Weights of a small image FSQ autoencoder: encoder norm layernorm, decoder activation silu.
Rows from block 7 of the encoder, named by matrix and row number. Rows with one number belong to one attention dimension. Each number is 500 + 50 x the weight over its row's rms, rounded and kept within 0 to 999. All counts start at 0. Numbers have three digits each. After the name is the row's rms in percent of the matrix's.
# v: attention value (encoder.blocks.7.attn.v.weight, 240x256), inputs 0-127
# proj: attention output (encoder.blocks.7.attn.proj.weight, 256x240, transposed), outputs 0-127
v.49 056:453478506545554447522437589467525481518414487498465524534504481493602588483519559527512548512434448469545470593568384443474524533458521575538602473540480567402544539612398572435405491542464438434464469540497518528594414485431542370398530487535527493565530500497499519447403424478514484492447499467404420501465434494567567468557462517422536579534518549574542538458441529472448480478500
proj.49 059:489588481463504462473465504492486509523591515512514496469445527449439499579495520476476590523475527476487563518501601501513442508482516482457487551480419495478529495457459409565504515564496467528537488522472519478451510464542526461471486496526513491513379576492449544554419562440547506409559492546575514481499502466546589599415471682663487503508448492589426503630416518479552402472526
v.50 088:650460476577547491436466474522427456537543456525509544434425401477483600475590502556453427502457484516472401571484536493587486493475481536494456475599470485491464465556566569510528464486473407520472443520454496417645515414493472571452535506543417448442441497513498476486500481504491352452494522472475500510531496522486519475576540592514485454540505606470523578478489501521529551481470
proj.50 087:495435459486465535596460498527522521562458497508540547492558483483511505448470530556595482507477525442482464454505478499534522499439398520501463547494462478500492502407499482510552480492547555539514475500572491515453544527440525639541503576485444512489495424487488498575567468496509492559526428478500504439491525470482490467583530434473486497461514610516568484437565546499270543498554
v.51 048:418509595433497471539476551501513493508415513482484437548536558481494427525475543464578621518475460486595546450495502442446556537508529525496546514465517536497564503510394406405452517480506568424518566455501524568419473569485558429477521514517569567603533478447547495499466479534525678489489493555478512551447458502528514532431449475534554566461484424511459470487512502436437517501524
proj.51 049:479555481536526442391555535453459527452581481498475459494464532511510488515539471479427564520512534513521525532531520513517462546561571459502542497535555523534509494522478518517447512521471471513505523536437500464509445481600482401469462468487550518489430582515485555475368575483506486443508567536515498521484500507549535523370471604553487514531494453518387488591451505550769454519491
v.52 103:530496395475457572513587429447595572506479445518486566522470566558513517548436425479458471455489584498400520484528479609450483379494480531454437547419433490516385563444564551542584503509551394509466436526412495484447495464543486587522443505504509480448537590554419560517573506428478398628525467400488461434547543530491454516482515482524436408514497532613553445581512525582523495485574
proj.52 132:532507569457470547598443427539536423541414524499479530506506447558592507447479502514504225469515492527471473472479508499456451480478488495520506495502483493561542481536519471498535528518561516534482505472573524575484500499528470418565585576533487432532576397497533471474557481503514535603411477512477511458541466487543460455541536446648459460489521466455470513438534512490463468468477
v.53 130:451512455551478517476473526470566501484526502493510568505521519556595603483470483507453559480526529459409454604593380573480443443485500505509563485465479506422472553473473623533469480581471402553448409591470474481573467460444501452470462471483492492429507531578423554497426511437469371551479476396484425437508520463541535440600486466385468501535512533583577530541462538553520438454505
proj.53 113:510551507433502503522319421525501419459465531461498533492487448464474497533466497477517540493426456502474548526459556415528493443434531470479475482446408477585562484438539425539549499523528462470526484470692544552471569486498531469492530482534536396548532492545519454517590468466537552408517489557525531517515488491499527551470503558725515477478453483551454523516479512442539409398496
v.54 114:519477546556580410525415601504461442504456521486462481499531424452524568448580583543526483523447422482581452589507450375535523602470506525528587460622498545438573480617422523426395483508436479449508508503529530520648447482453524400411573514537495457578496459461548472435433425534525526407428521524449468537468446497548570467554483539435575590520506530454484557413465513455470519505468
proj.54 115:454531430499535455464518557480449581485583482527523502471495589410412499554506526502502715552475537454480555533524571514522517525489467486453475526490424507416466495450483477537490487549471490489494500549425499431451515463476540560487436438509516568481401545501467593571445550456540473389615494488570503486455525475529577583373477644504528547504457492588484510620455472504508488500544
v.55 062:625457370499520539554634433469523562497447444531449526532468478470427492548559418519509386485481533510465502495447602516511503515479443523436380566541462481515434525526571480503574475456554386450519477473425504472547461444576468611504498516499471440505484606498525502494694443461526403492472482479448528497528507566451482525470542528530489421506496539514548451535535529529524486529548
proj.55 090:541471547473461550582478470518553479580483518517494515505483495602600507397510492529549206483517521483469497470513507499486435514508457491547503500521504487505502502457501524500519521528528531593463517500447512540460501502545461454533567583521468482504597437416505520514508494516523504645463474481502486486520496465512482456597526437566458486504536504482493515459546508505366542514473
v.56 092:369524538426433527550498514481570533498438516492511469555531621527526412535400488422529594503502500501524577433522466532402520481497545504511530525396530517500527544444419435458494537518510576457502550488523499571333495591498554432526472475484566568550577493474480529532457524514500642569529483505492496498477492484536479557431446442534504524456499417568487462531516482465494495478539
proj.56 089:522570521515510470397530481476479478475541499465468454508449500518560483515515480447383521500495486550532536530505525512524460519560593479510573462515547521538545510586501469489452515515482467483514533480501516488548456498584462358472496496503547473514514573529522501429418513495485495477446573554490501543496464522532501497375475539624498484533494436489351486524438471541776416511444
v.57 112:451581506501431528556578463528476532366614602439557519496568507503465408484538483484541453538639541476466516500462535561587448599533441368523480451538544489519548430389521491577488495546491562588576527473567457533526540545480409516562502525403489530456399507520556477511522504516514537484516462565582508425518556486488495480481534433405496531492497430351416431539545499510494483555482
proj.57 112:445484569549507476406514512500469509354445486514477469520517550516456498510535465491440577502492447530491505516511444454547588495533564516495491468472532492532483527528532617471483483436457459419529517476560495452564495534465540503497447370492554489528485550527531505466684481535478504418495543521459493636485461517427500521477465504430580567504516432493592530452518496467695545473463
v.58 063:481532477546411536514573488483566550364496533487550594526473515534570558477531481467478602498570563457385448601582425622541434559507507486493500478511496510397503538463471592549454484577510405595531447584433470498575467476423439522463453502439506557401425555527426548476509466415486395587546442476475438377531498486522533442540523484457460517506503503487504452587469485535535477451544
proj.58 088:488515518473486492496403448505494442422494543496464502484464458479534496518528476454480410491512464517484524479507541410533491477487524475484502534472470473581557494445506501521524510473532482461560473449724523542497510493565510431511518484507566335536526466521524475486679440482519528411464511574493508561492460472502496513501447513715514535496495468487446511475504532460598470426483
v.59 052:337569517484488485571484540471530508452554567462486440538606537526566441449429526461567517529553502469548597491521423466491497557542501428525606469460510523497549521520438510520439511547468623502524565486605480579459484578463512359530506481443561500553531451504546487502437496490511604521441488536542481469468526445536496501502452409400504597473535433490488473471480503475430401546487
proj.59 075:502540493504552488426504523483454537446514502470493493501498541440401469601473489468428716559472484532529574564490508516494522521506560491474501470498519518399487497517513535502450464508431452445499512501426514458536491472484510472491466441531510577508397552490502541488400564487493504416564527518512497555471490530496541547417461562404541500530473477571513509613451450475705501484499
v.60 111:595447493514597434524442541500441451570431471551431426487481435425424487479571538547516455515406424530628518500451580361494560571458503509514486513594511496500532495646483463411497496436481526378509541410521549478555465490555542494454568509553492423610561482451586436484553437548549549383390555561465533608471475520508535540486491560549540515494498533474512536400463529445476538530486
proj.60 133:514483438485502525553613561490501581603567484528524505488517585516510512552494530546540527532508561465503510459517505563452478542515453513485511514564459526396437496483456510506482501524487522559468515556275475476443493458468493547504490541510443606458453501475465567558338516490514457581541472455546473434480540478545520518492520484358490498512497553537539493594489458525347572570529
v.61 050:594459461568508497459485526496485478526471447505480572494440454474514622506587496549442498500460486486421402590517473521554497496476491562477498485590442500451495498559501567459508483503495345528444413571392544436637471415490493534426528498552465471467451556513468526446503472445493358483522483447440452488525456528492542462556540571470490477541491591520529543509472532522545532439505
proj.61 052:483472472445470499560408455510511491471478512480522517465497454444511519438479497536579316495507508456480489420514548465528449469443435472508454569489424485644518500450473474516567503526537520579519479512657507533432538510491485514488525542511480399508594448504536497542608477492533514482528444493525520486501515461506510473523522504688467511479491544527472506480509536486313420490594
v.62 138:493544422516480532593621457489522542388566551452510537501555452471469468456563444479577380522593540464469529541505515541599437607513431408505465489569508488482503484458546545584485486533504470544553478498519466523605483470511395537513503538418475466471448554513554488474609437474518444504465446534547486428524533523477504467498540434363475518514518483414474410541524525537482457574501
proj.62 099:450509595474478537510503471517507513378431527561490506512515573521501525515517444496472370512504457524422511484496490466459547480495518529503470480480486484587471485457537697480494503511456452463518501470484521505503544524493527496527515415548533434537515477471510546491678472501525489511457484517505487621514475479449532525518454512429572568510503470534582570508551462402620546428462
v.63 119:485485450466458551461505451468585535552495440555503542508451579571539545537396454473436545446471568518419531474545466575413479336518527550465464548368470493508396592451537524544588508502528451517434452560447482472365514485521542553537428465516529527455560538546395555557503563450468435611540507421485497473526531495482456524500482497581447408509501533679579495566493501537537460449548
proj.63 119:560511543471464552566454426527558406581445524473503524514498408551581498442453529502525323458525482537524486473463504488481433470477490505507522494500485497530559488568513424491533524508553530526490490466593515585496493503536474455521590598516496427508614425496533416460466462511485554594417480505471521435540490519536437446562542401610437415488513524432425479436518536507420456489471
v.64 073:467466444460522517550534504419598542577355426551420474553499572512539512541409460450508536462423519501504570484541463490398532410479526573456502582408458531500421622578472491464509525482530447408454495518472515530392440505534579463481469469525565483579614553494475549515537474450499519552448505411443499514488486521522474552464463485545497487493510535690613459523480540498467433477574
proj.64 079:578539551440473543556548459527539451584537521516495508494482488558602508486482512501505318488526523513499533484490561547456400510513495495510536490543494525528522473541483426510501525559530496579454512506380526558455491465584441376535599607561491478509580506426501506501335530483527515631442494517535506401533497491576500497450526508601433421521500490513370503573478455506480476510460
v.65 066:467474601532488453397334584540482425560487516485548517482475514543589566485471578511441620504465468516505429519541401477441509450517571564542609450475501526441546477541401533435462499507462508537433476563496524511485512517416567410468503478551518547476513433480428516509302575528457522509546521464477458526482455441554540479555459532558520533517489509534505611458460485477522535421464
proj.65 068:471535421518526437439418516476467505467554505452519494482469470447376486527486552494454757516479503507543516530481532477597509494476536459472494559458478483481555497532492379518513497489521498470558475520600497473531520491495535529443441466454519515486463483540509477523480539474483512352598524505511534456457501507528525530451479559599508502477430527530468468520451538532505353498525
v.66 082:556444536534559442439401581543459436546430456530477536487445450475507598487583567566472521497396442499508409568512444428510540522449527607506547478586479529427537484579451546407459496514457406452475466528428531468601460465466544476420537499590496494531513495467472496473424467524501461458493547471429453536483415509537564483544483598561512509521476565515507595461483484481508590424494
proj.66 071:513497371459519448528389515482472513536561487478522517470455484481492494469529520500531508468495565431491527446510561489560470502476470479507510596485433485530516485419458375561546526488542535594523493560590490500428518482539495559486470535480497429477397524503475528579480582449532506419609472483544514432476526433554548504529506566687457527476469596509483456546477605529371433533576
v.67 109:534437480444488530455501462472539513609423429561475488497409565528483478553415487478438477443428523547494536394492529504395541351497528595445445563399453488553426551485523426461585523438559494458433504498442513476339521503557566565516453472562523503512578523492435528556526540484488516581553524445459519556491495511470440566458496541680471426469492516631545496538525472504517516443538
proj.67 118:562485496510481537566510476503559450579487496492497515514520414557600505430487493511519290459523508498524464467487500523475414506509477490527532501537542518524529490529470413493511517513549541576471510506491497562498477495542453479525573635496473510484587452492520428463363498507471506640430492490482495412541504497541438423572540418541410426495528517456415459438513524546400472539493
v.68 023:482505413490460564479538443456588548526530464537514549508487548567559553519396443470441490450506583510393524494552458600455455367505508509464473532383456478511383574462559585566561503531524437544448434561483472490430493473522501533538430466482506505424545546568401557538509535421455390602514484394500475438550565488492466510529507482509440432524530537641598477575483527577526414484542
proj.68 021:549494553435455564584433408553549393553414561473490538519511410532584500462465506502546339468522464537508480503441500472468488453458487515506506468493491509541556479532540465508532491512534514496474492476561536606507530501501490446538600582522497450520646420493539423477540457509506551598421471509482522441546465538500452464530517418565476420502498509454444515453539467449426479452438
v.69 120:457521564537424503411394525534524489458528511455581579484456522582559583533516517523459582509507497505420389568561360593488487457496544545531569437477444522431536504465445496511483483571461424578462453607439487504517511474397480479463473483526483564420483481524387533478375528482459436551629441453459424417497470478531519445546487527410470496539476497525441541537485483535554541423508
proj.69 160:480520473510510444456334466488422433474486484450489481501458468417469505499506492466489564468464474500483465518493525437564490486484538471475477527474517469565562500537529420514523531482521495436549458463724501507509538517517518502467471454448531357525423509547513447465597502484487521379532506542478530543507472476487507507528487512731498514475475533470442485417475537491606439434539
v.70 127:459484536462444511460468537519569524531424445488517533527468600551516506580464527500461538472441507531453489486550449544381546441496559588469536523438457544460516577469446454414493539514521435484471498562368512507386491537485564504465434499526562587473568496466392594509479512477482572560615460499404494500474421511541522477496451513531503476492473491591508509561506481484541514408553
proj.70 163:526523529504536455464451476464484456549523484479487477497416442425532489474539475470469411450484511521494470473495534469547427495531569442513514518519513472581551488559510417524501528515546499505531516499676505518513484505584480408496526518511515380500507493504509450458498496482507527469450535563485502508514466475552495471485513540795471492496515535476374478463478562543614477488552
v.71 072:656451453529520517421499449519447486557544442544510531435400440504451560495543490561425372466464509511425440486463567523529470415495490535449411523528453465544419473503604505519575479458513427546455444516467502403530519426558473607525503491535444443425482508535451488511562531490491369493519530468504537528549532515432462506547545584595466416527495585491528551504497491536544532481500
proj.71 097:519448503491471540599444492525538479549440515495513540504555425516549502472477518524565400477519505479499461461495468481488481483464434522524474504494523471466497500500494478501557498468553550538515474509515498539490512520421505592534531567489442489494587409494509452522548467517480509584474452452469496444522527484472441442641531397436458487470519577458577481411553552524206540519530
v.72 166:554486551576637440441405567502404421603503466535457433470518386446545575450476499550490520516452446584604468534460511374531521516480524527541536510537526507503492490638503508461441474422482553468479498446602522497588492460514558423454563479538477382549502381529548433493433537496474471462398525520538497582496506452461527494548490547467585547512535541504518584385445549454504477523448
proj.72 229:484505421475510506520568542515515568533527504501533536484523530610398486518467551534547705567498531464520509517511501548452550525457440540497519506497413527372473494472473478498497494569475524546499513553318499493470510464445527564501467437516463663464489541539500526559389519493499475509550466431514493425496541492488512550439516520305477501499474561556568480570471460493285530540548
v.73 102:582468462558508521402461463493489465574564466543529556438442451532542595464460467527389499473487539525417429526514495541512452385505503525489468494467462470523405506485570574553547483497501441583441419560498495414521531422504480514520483447521436469389484494558420496522451559460463348517518515419508481490552551475466484489577541528536465438539520590554578581504479504569553458467474
proj.73 099:542431455468474554611416467542561462547418521475538564517552430519475500465446531539583508506507491483503443497469480473471540463425436519513469509459429484481530490457518458494555489488531540523508463467546500554481539510390514625511539568485457518496564441488507435528552431518484548551487446445476514410518521506489440473603539384472487449461512571482577482428547528473233473480498
v.74 143:391540481459435553491535471458613548478542511509538539533526590603588514507383463449469491464528578475405554506584403611435458395516515489500527512361488497475442572443487584562509517575517490558472458574505459539381515529470516494537419471467547560443567532555404569556466554440460470620541471416510456422520525471523477511498475447504445465500520484610554468571508484559509445461545
proj.74 119:539559563473481515503394416523502401460437541462478503509477432478552489502473499458445455470505433573523546499440507471507458450473557476492527455465534508576585500588554444490516507498526464461526514434672530556550507497526499410508568487527540388531548481492545441438520485503492579478424531566480536528550438544505475499468489483675491443492484435473391497485477498470632419443404
v.75 074:477450453453522524516517468458572524606380430562436472533483578537500475565405469462484529444419513522515582416498530495381555382503528556448463570377467494536431602532510434472563523435546504411454532465488508508325483508558568525517465483530549483568620530483469545555553512465496546556495521474466516530489507511483453576450470498601482447477509516665578483517489520497488468496554
proj.75 079:559517525478476553560575480507547466608524512505501510501511450536613490444466509506509308479538512519540477490486519564448415523506491494514534471579535522488514477543487454488478506531531524560442522507378507554497474491569442425530578619504461533499552472466511477463298517509492501644434493488505505403521521518546460450501536426514427417518524502454410496509500452526458496542458
v.76 061:575500521550471525386459449556435478532615491497582547425431455528487551476505503540391455476530540528405412498483527572546455421519506499491455471496499452517459449422565553538575489500500483611465444534462472422518570462496469594542489459509417505370441493540429494524460597511472380509566521480542505486555542469466484477561537539557456435519483544471496560509521466546561530457455
proj.76 063:502432479515484532534425482516530492474417503448512537515534408449480489475468514524574513475511476476511445479488424443532536452452436517503464520459513470516534517487521479476559481426539553483528475486696488533538533532412533607500483518445491507494558428540524418516631469539463522476503475476443504492499489502435428436616522371458498502453511552440618470379547607491317483498523
v.77 124:525449441479531496606582520437543530499352453494401475563503511440481491533558485487597479503459467473555531499491533445483563568453458552461482541569479539487525543570475441431477506469532428390504533479419527525537416488537509495439536520508530475626523568463555512464619391476559552488454480516423529518467425574509511521443502495493527527499501511531529433515521517470453505517560
proj.77 127:523545510469473502535546492505551491551575488526486479490472566519585518447544483517474236493478548483463498459514583538485395535543493472531561510550466517527475467494452536525487528535490491591468494524372503502445481455645437370511556584543482409503518468454468568495406550474542483584455489516564471507509495444566551502438496603649462518526508456519387525593494492506542507525500
v.78 101:486461464429500549491515457474584526606406410560453487528443567542485498560409469468474543450431529512478562426510510524403539355506544577446447575389458510533424585507523464469572518471545465449444508502449513494336492509557566551510443475545546517527602534494445542543561528465496521583523523448467523519492491531463445559441477518635467442482505530662571493545506493516498495455558
proj.78 110:577502532478472540556533455519543440590486519477493505505519434544631505450472486505506272475556510512532481470487525546452422500517486502541542500539512514519524488563479442493505518504544522553457517505483510566487476503548450418539576635513452472493602437482516455463376490508496517622417498491491504413536497495560454435556532416557417424511516512450400487489492503537424472535475
v.79 078:512417474530637429518422552461483462578427431539420428484507441460546562429484571542545429497387434545610523537512475374482515513461516526492561507538458533468472543665497603449455485472465475401452496501556509508573439467502567418439533509537516382605553460484539474494509457490499487458369539503451528551482479496524525499562476536555552534513533579571591554411410571478459455520457
proj.79 106:517502470486503525552587534510521530545570501503525534483505547508450510509474538518556613561450553479508552524494531531478485542465462520459489507537440543372454470497484489518483477566482507531437515529303512484443517443469497549517508515522440599468449540486475543551323523482503478549527452457568490422467546495524532549405525535351490464513488537542506517617462445503352534537503
v.80 091:415532477399446548579549484500581558478403505488469461566525606506483403554466469433545586489519505476517571442514501520432544498476500493468477528447510531491536544433450427477511542513510514435544551485479525564373483571515528504517477485497544562567560546478503551495538469476509621508544470504483515488458460547526469538402473450559483494458485418552491403565563501499501505499580
proj.80 091:506536604498503475440543473475464455437544490514443448515448497526600490462566482470397296473526486544508512474508522506532432515574594468534563496534547501597527490562511479498454531503522468491470503491536511507516469489619447309486534506521537435518487519462522498457444500489518498500412567571501496529511465491545503468431473519676481509534512432466354494515476462509747507501432
v.81 121:531535434529465546557630460495520568408546533457502563516501455473507540511596426489503479523573535451429481569522518578597447576506435435488446494580511483484493505436547551570485498545514401546543462530457473492636477447498423565510507538431456502435437576548518525463618449448519377508490451474501465413544518546499517453519538481381452492520501520447501437568539500545503488541513
proj.81 113:467501598458458522510429471517532445481411511516486522494476509546578499471531476526501279466517479511418514452492495391514509480505474503536482530481478468625518519534528591505549518497488495512489491497604519530476528532531508453540541474550535360546535420563516519504702460502532532504494501534502493584545483498477512508534479515627520533495506485472528562455551537445517495428523
v.82 162:478448516474585452556478553466502476557390479502418438523526492449477466496519556508564463502407412506619561463472522371455588554477508545494515523522478534493548517625446446404461495425498535358516573445519563549477459519529561426446542509555545463659553473416564477496522436536544634457450530562450516577460451505529509554442460509553556563466503476506513497449488511436451523534520
proj.82 167:516523463494520482483660547482495567572625473545490480482480559499537512512521495510474529535497551476517510513528547606482448569534519482506543491570527532412440484498448478524446513529467496559466520564253487461468472471562449484481487550515476575456408556493459574513271561470515459565538507480555467432472532487548554524451493573447467498528499483542428497620439447544513510557516
v.83 104:567446437551583458545508544450496480522419450518412489512490422446500570479577508530523454502431445484548474595507497421529527568449485532492512516610484528458488523650490547452440471480473408424495478499484528488664419430512493445424560511527492408560497524490562474439542397478535439433385514480435489520498468538521545484543503536440545541521520572520564531451445541485458470514508
proj.83 099:526511482439490524584559506520524546570563509551523521471486565518498520543496524538564456544504565450466532476511575552484467525470443505478493520515404519463448476414475507540513507554509506570470491544317510504397522455505493490536523536561454498502498512451460576588420540457558476568557446482585486412494534464533567553459512591500477500517474548577498521613490452477303542496537
v.84 062:500491585561455468401410561566474460466503526490566555494457521514513543512539567533465634505512476468429359555532412517475492486505551577524559447531515530430612443499417505450459471532459457556479492586370522471513530515418489492437485500537504583425457494506428531466398551532482482496589479487441458494472387475555566463545483532501520522523457492430460559488535452487556572398462
proj.84 088:443512458517511439467350513465470481474527495468501479492450460445425493464543501484478551467502485464479491503500529429587494474509522471497474529475473460583541521512530408529511511475544489485609478496759476485522503534504525487455462500449534456500441472515484471485590525471508520369526529523515505518490481501510515497569468561737499544488479527498469471441490563520546409471536
v.85 096:485583420511407547590587455486593579388545540439512566547510533516519516527558456450518517533564543469375511581554429586513437530494431457479485478508487510416515532430511573568504498596486399570510465557416458537557481502479444549503457504432520549452468582547464562458573466440485458593543433439483452363508489518523520473519519461383445503516519480493507399618551486566510500497566
proj.85 126:512507536488492502496421449505442454406482498537473487496454472488560508466487479476429338479490460530472518471487528448555485465508522456516501526478508470665544515525513526504512535493527455448503513474697521536536533514523518441512534464529553310534532474488519484481682454483525549442464514569480498590521478511465507493444483521670491516504500470501408515466515540480682384432454
v.86 094:407523491524501491557501572435587515462481515470478510548573518519616586458454510463543560507506483455492520616588360488487473543483507502527619475493489554423512557545411596483386502583471459485475468580525497567552424507455526352453507499464549486525517513539487532471426451451494474534407480431484422445492498467554565453569470453386540574524538514598529483493422537505460414489514
proj.86 103:494584514457516479461465472503455503418534525485508510471441535474480492579518521487463632552458499513494576544481587519529510480490557472453497528453425497513535485492526506530498505559486445450535503490516536494483518456529511426512508455555554427543480596485515551522493535448537547392550519546552512540485491513483563601409471659630525493516452485557435512613460418442639431444457
v.87 091:380553466432465527624599491456582573422469541460469466573580571506510409523443448433597555516549514446520619480514503517478493560517493440509506519438518520494513550478470471533452503538505552463555552466549488597430463569506493443529481524432582523574537525514552519514545456484519600525456474524516504461486515525536478515449465408435515525465527408529484385546523532498439425554541
proj.87 088:503570599503497504441574498492484505442519500534467456512468560512596495553513458463427448526505472541471552557495519544474468524563589495494560450518578520538500489519536566482439497541461429460456529486403509487527459485592484373495529450527550481535463580443492552465468538502517507527441558565510505571506483529503526545406456555511521494547511426511428544548462377469794528474406
v.88 099:571441430485592496534523481433537510606411404598407462513451478494481520526434478503476477463409485546533566451498532445454538397490535554449453594459453508600379580664541493485539474433531472396452509464534488489443463469583562519524502494546521400557606497526510499546545469469492450518383561482485529553500563519473455556474508525588510452493525571649613524486455573520454410540546
proj.88 153:545472491471472550603591494521539513565513511529519520494559505576578511499441522542561403520531550500497497493500510540420449505484444523516498489519424515432486479500485475489506503531509527580423512531351508554443497475478471513537565586543440539483596505501499527534359517508507490657497468462515500401526524483534479480500556459379440437495525515544502500563507465512319508540507
v.89 121:564544452546464533487559456533471525416616546478549572457475463478479512488621475522459422513585537485433444540486523598582435544511455426506461464571504459463506463395587537575534489532511448614554448509449482474619527442494386597486496497485426509396411535514503503465575497475509385477571437512538488423546513508469503439530548490376473480533483507402455484528534482538551547519471
proj.89 114:426456561492485483510419448522506473432416518501493487522490476506464520468501479466534395460484460490458466461501465404503547472489497503504459510464493454617502516479526578495542482485520493473527495498606493512519525545499529583516492419442534383526511408524514460500787432510487495465473495491472506588502504464435489469567491423567529561465518537483575528416543584456527503446528
v.90 073:627444453549540476521531514512470474515405460518454523498444433423436554490631525539493431508443456486497428539486546457534550545447459566452453493632481516482521503551494500448499499468488369456484491510379543459636452423512487583414541508560464458538452559421524500430608401489533457455498490501422496507500429555485520486513530567496511507507484563465503522494516509487522615486505
proj.90 071:511480476443517498538466496501507504539508491453496483491498475458586536386522452521573235476503544435452491442537529466516455547524479473499489567504468483581489495423484488515555533510554546571498465526502505527424487512534463427526520551491475389504432451449484538558519517493539479499517443494547476461501521392517523467621493521649459556497504586511477520504515541476406486515555
v.91 078:565484384477526519592637452469521556446444471516423505533511471440423453526598446493583385508485496474525550499458588488547505576467415470458400544590465505533478521530556481507532495468534440437550516426479499505567475467566462587492520528476486435556476569470585492470687389481555490467470486537465532487495483571477484526451540502478490478496500507462520425530543531518468503567538
proj.91 079:512484559443452561576597504528553490562520486566516494491518558610559517509525461548507185480519541484440477432521515533481438533543458518518515490559537502489451485457487547500482524494511497589459507532340502522454483510575446408565552553544472479513500434421480544507525524498531483642454467486534473494522519471508512462551515462492477519505533489507469529512512505481442558521480
v.92 202:594459527478472490456438483572430481540435452493506523452408515486408504585559533540431420492418464538491439431467544502466555458498531599453435509517468499507509468512503421405576504430524448484505515485376536445450510486524537605477499486595466547482484501416458495504497523545516516484639504525443515556495448528499470529455514574610494434468446494482455527496519467468544620440495
proj.92 209:475457465547505461498517492464501501544523445457504489494484436485553486417535475507529320445490516444509428430520480471530445521522454469550487553511538459470519513526496432504501518493534555559471485535655465497489466538496471485471485561430472345478510422536493457490548504518483491518476508490460468496484506468523457403634516426630456531485504548463473459407519540566445541530640
v.93 110:502500573506440517357404476556466464523559494503598546444435523579529534501464534517400546492513542521414419490517469577487476400532538532503514462434489472511486455423506509521547508509497497600452455569466502447430578504463516553535457471538463561385472464523400512528382627502449462547615511463524475489524509455494480490525501527591468449503465517503471565516531440522547569424471
proj.93 109:504475444538510473471376481497478464444441497425501516512506404438456487448465514482507601468516466497542455494488449437576551449463503498508485526443511473529558508545537425494534481453533533443571466457742480511562511535438543567467458507426540467500472454549526407477620453522461534406499517488441525519483484523469438442590514420549500496466496540467501456363516586520464434502539
v.94 092:490489426549582456574507546444545505488476490503426477527551440484554566445515479508561453509463466464541531625549435436513490569472494497523558496576491536448495568650482565516419478536447451432508481498556502517642418466484485395449540518479505417553519510504552496456514401463518437483373522474476488479490498511551544490566482485396531566521545572540571517452432544488439417532513
proj.94 097:539533513429496517555577485534514536552577531527517524470487573506502518637460520498543573572467517511485574529497565564462486515456456509449483488513376520424468483444505549519501484562476467531479506532304528502445526447497505512531522475579482529512475551452483577582409533462551500511561470515578500455479520484504566583410493596445521482518462498589496549662458395441394529475503
v.95 104:517477547488563469523460495502423443562522474557456414462468490503414443503448461486512600458470472507602544448457606406513540483531524424514451569462505507630431525546537404497524511426513630454493532413644497490464527501612505435555532482517506406531545427525580424510482509519553531470459575582551531598519596494438473519484504529619522485493516519489480556444516568453433432550452
proj.95 159:554440491528511528518692535496527551430499482539532494510547565553442491474463536522551586532548507503562468548510454523422519537479489523497490459518459523384456488480478533473473460508450526498470513523318490480510483474439480577500488504513451644481502516476487531522369526531472469570505482436492483447490534485458467501462489442253512478528509510503589503508507454504406560554527
v.96 070:513521444499523484447423543497488504503489508441567517499577554486443415565466480479434504469576461483489560447577537417498529477402485493493473508407475535330552503556549418523527518473524545493502415420459562522540479593449490386507461506512497570516510511536543564455579450496483526570540515472485537520448578502443418497480513457487470464476545513494509527400514504461549459449375
proj.96 067:502501489531506503598480479476568509470460499560435449575464529496458517461569487492511745465502550520455494537466434498475470584533402475523479518587549546475468446408487548539450563448523504545469604466337478510477487448477471471475504493586459536494439474448459539526380521492493485581437474456542459511480472481507541517512490449364545541539533512504519503544481448451526506529531
v.97 121:393486543525525492595470568612455488556497546521569553509531452534520416485501617404545460492493484488528509443440469423407522490478473591525548532513556557525581518550467406431391527463543488521471470480503507530517517470472500494458550384533587502531481437627552456525488429568496549519550449510519459516387568476477490520442495530457517435494524567545513551405548491534456427452554
proj.97 125:560556504483522529502454521521508444458425484459469449480451429528572546417362478418527377435458529558477552531428567475471488522462439518439455576533459502482526481549514370501534449530485524483468524498779474494519549510514459462504504540509506484524638498388480477499499461450498543581474493465482510583547509510525497509526509364687578470524506469489435482534468478496445473492434
v.98 068:421503608476509508607507522550508528532499558474509531514483504550497421472541627535581399505473457528545495477493464409389503504522500572525574492589525555537525466556464543411426528472504495502524510505469511541479538484516513492489514373534527579520486432611546509509448481581484541465490507537518465491404480427492549538413494548515489423532528578536507534467582513552438447504561
proj.98 060:518525507456489542503464522515442420446493463506478481518441440506541553564383438391496384444540526544443540535427530527507509500491451483431451549477531456572529510502496493529538456493538516463464509506790491458563550501508457478515532564505513455527658471470438468481517416447501539671452531494459507588534500566527487494516520386671552457494473424511471475506466531492485477464461
v.99 061:536448407510534520412451496452445486513469452489571594488581487404482548566504451367424503532530566456446494498519551543554533521380489532466448503419558530416495526506495409531508469512558508506450460462498556504478451503467400506546481674507535512484452484467429538498583520421542479575528387454466468510554526506472424461562504480461546494472454487587512501441467480393500453392486
proj.99 051:509491482543532419470502492477532499576421546508480439486488483550613481454575482501596200467451457526482475449492486485484474490496472472475541525529428547509452517650539393462524533516469484516544495507603477503474439573481481468464444392514498489480388579371526487487663545521481443375533495448504444587514443532481510522525446439440532545505562477473498519484512409494464543507560
v.100 058:471495416516479479418487512545448504551473460512552512483581452474476439590485531373463533484492549447454539439497504437504522513485501504538446586408520536462541556548525372541496478428528528501427488486496516466512506523478547497392555438462563461521592487533539469515589432548530555517536462455521463587515613548451401505539494470449507502431536489499512543437487488458534469468474
proj.100 048:558505525461531505490552542495554492484524466545470462477461513393553571415449493492518626447476533499506541540464525501441469558455494507470527560499542573470482389531494382485471469532438523552513516509351465561504549438531480538522467520540487533465497536451524606507420569466530510449515450462507486475475542451500541547474514552544573522547490531516472523611415421439451501547458
v.101 104:564572448501518477455449560466539492466549524427480461458469601548459498452435382613422491449606440506529534469584514498537483433494456405497528495462446484413466482527521523544559489573451535476511447449492463512543475620459523425534388534470446546468496552417476526433495502481478463544480620476491595429477519471479474541479520448527451510539548494421535465492465519544532495533377
proj.101 139:470502530556460513591536461465537527458524493490492496565498561439441480494611534566478813535558518485498475541510416537520524517528488503577498451556617499487494506371490614496440556418538507545506572495249525495481482442498495454500511513504484553495458489564470542536375509516481493590458489473533481486494462475535495483468519515301503524496489540476559484494527562495527492509539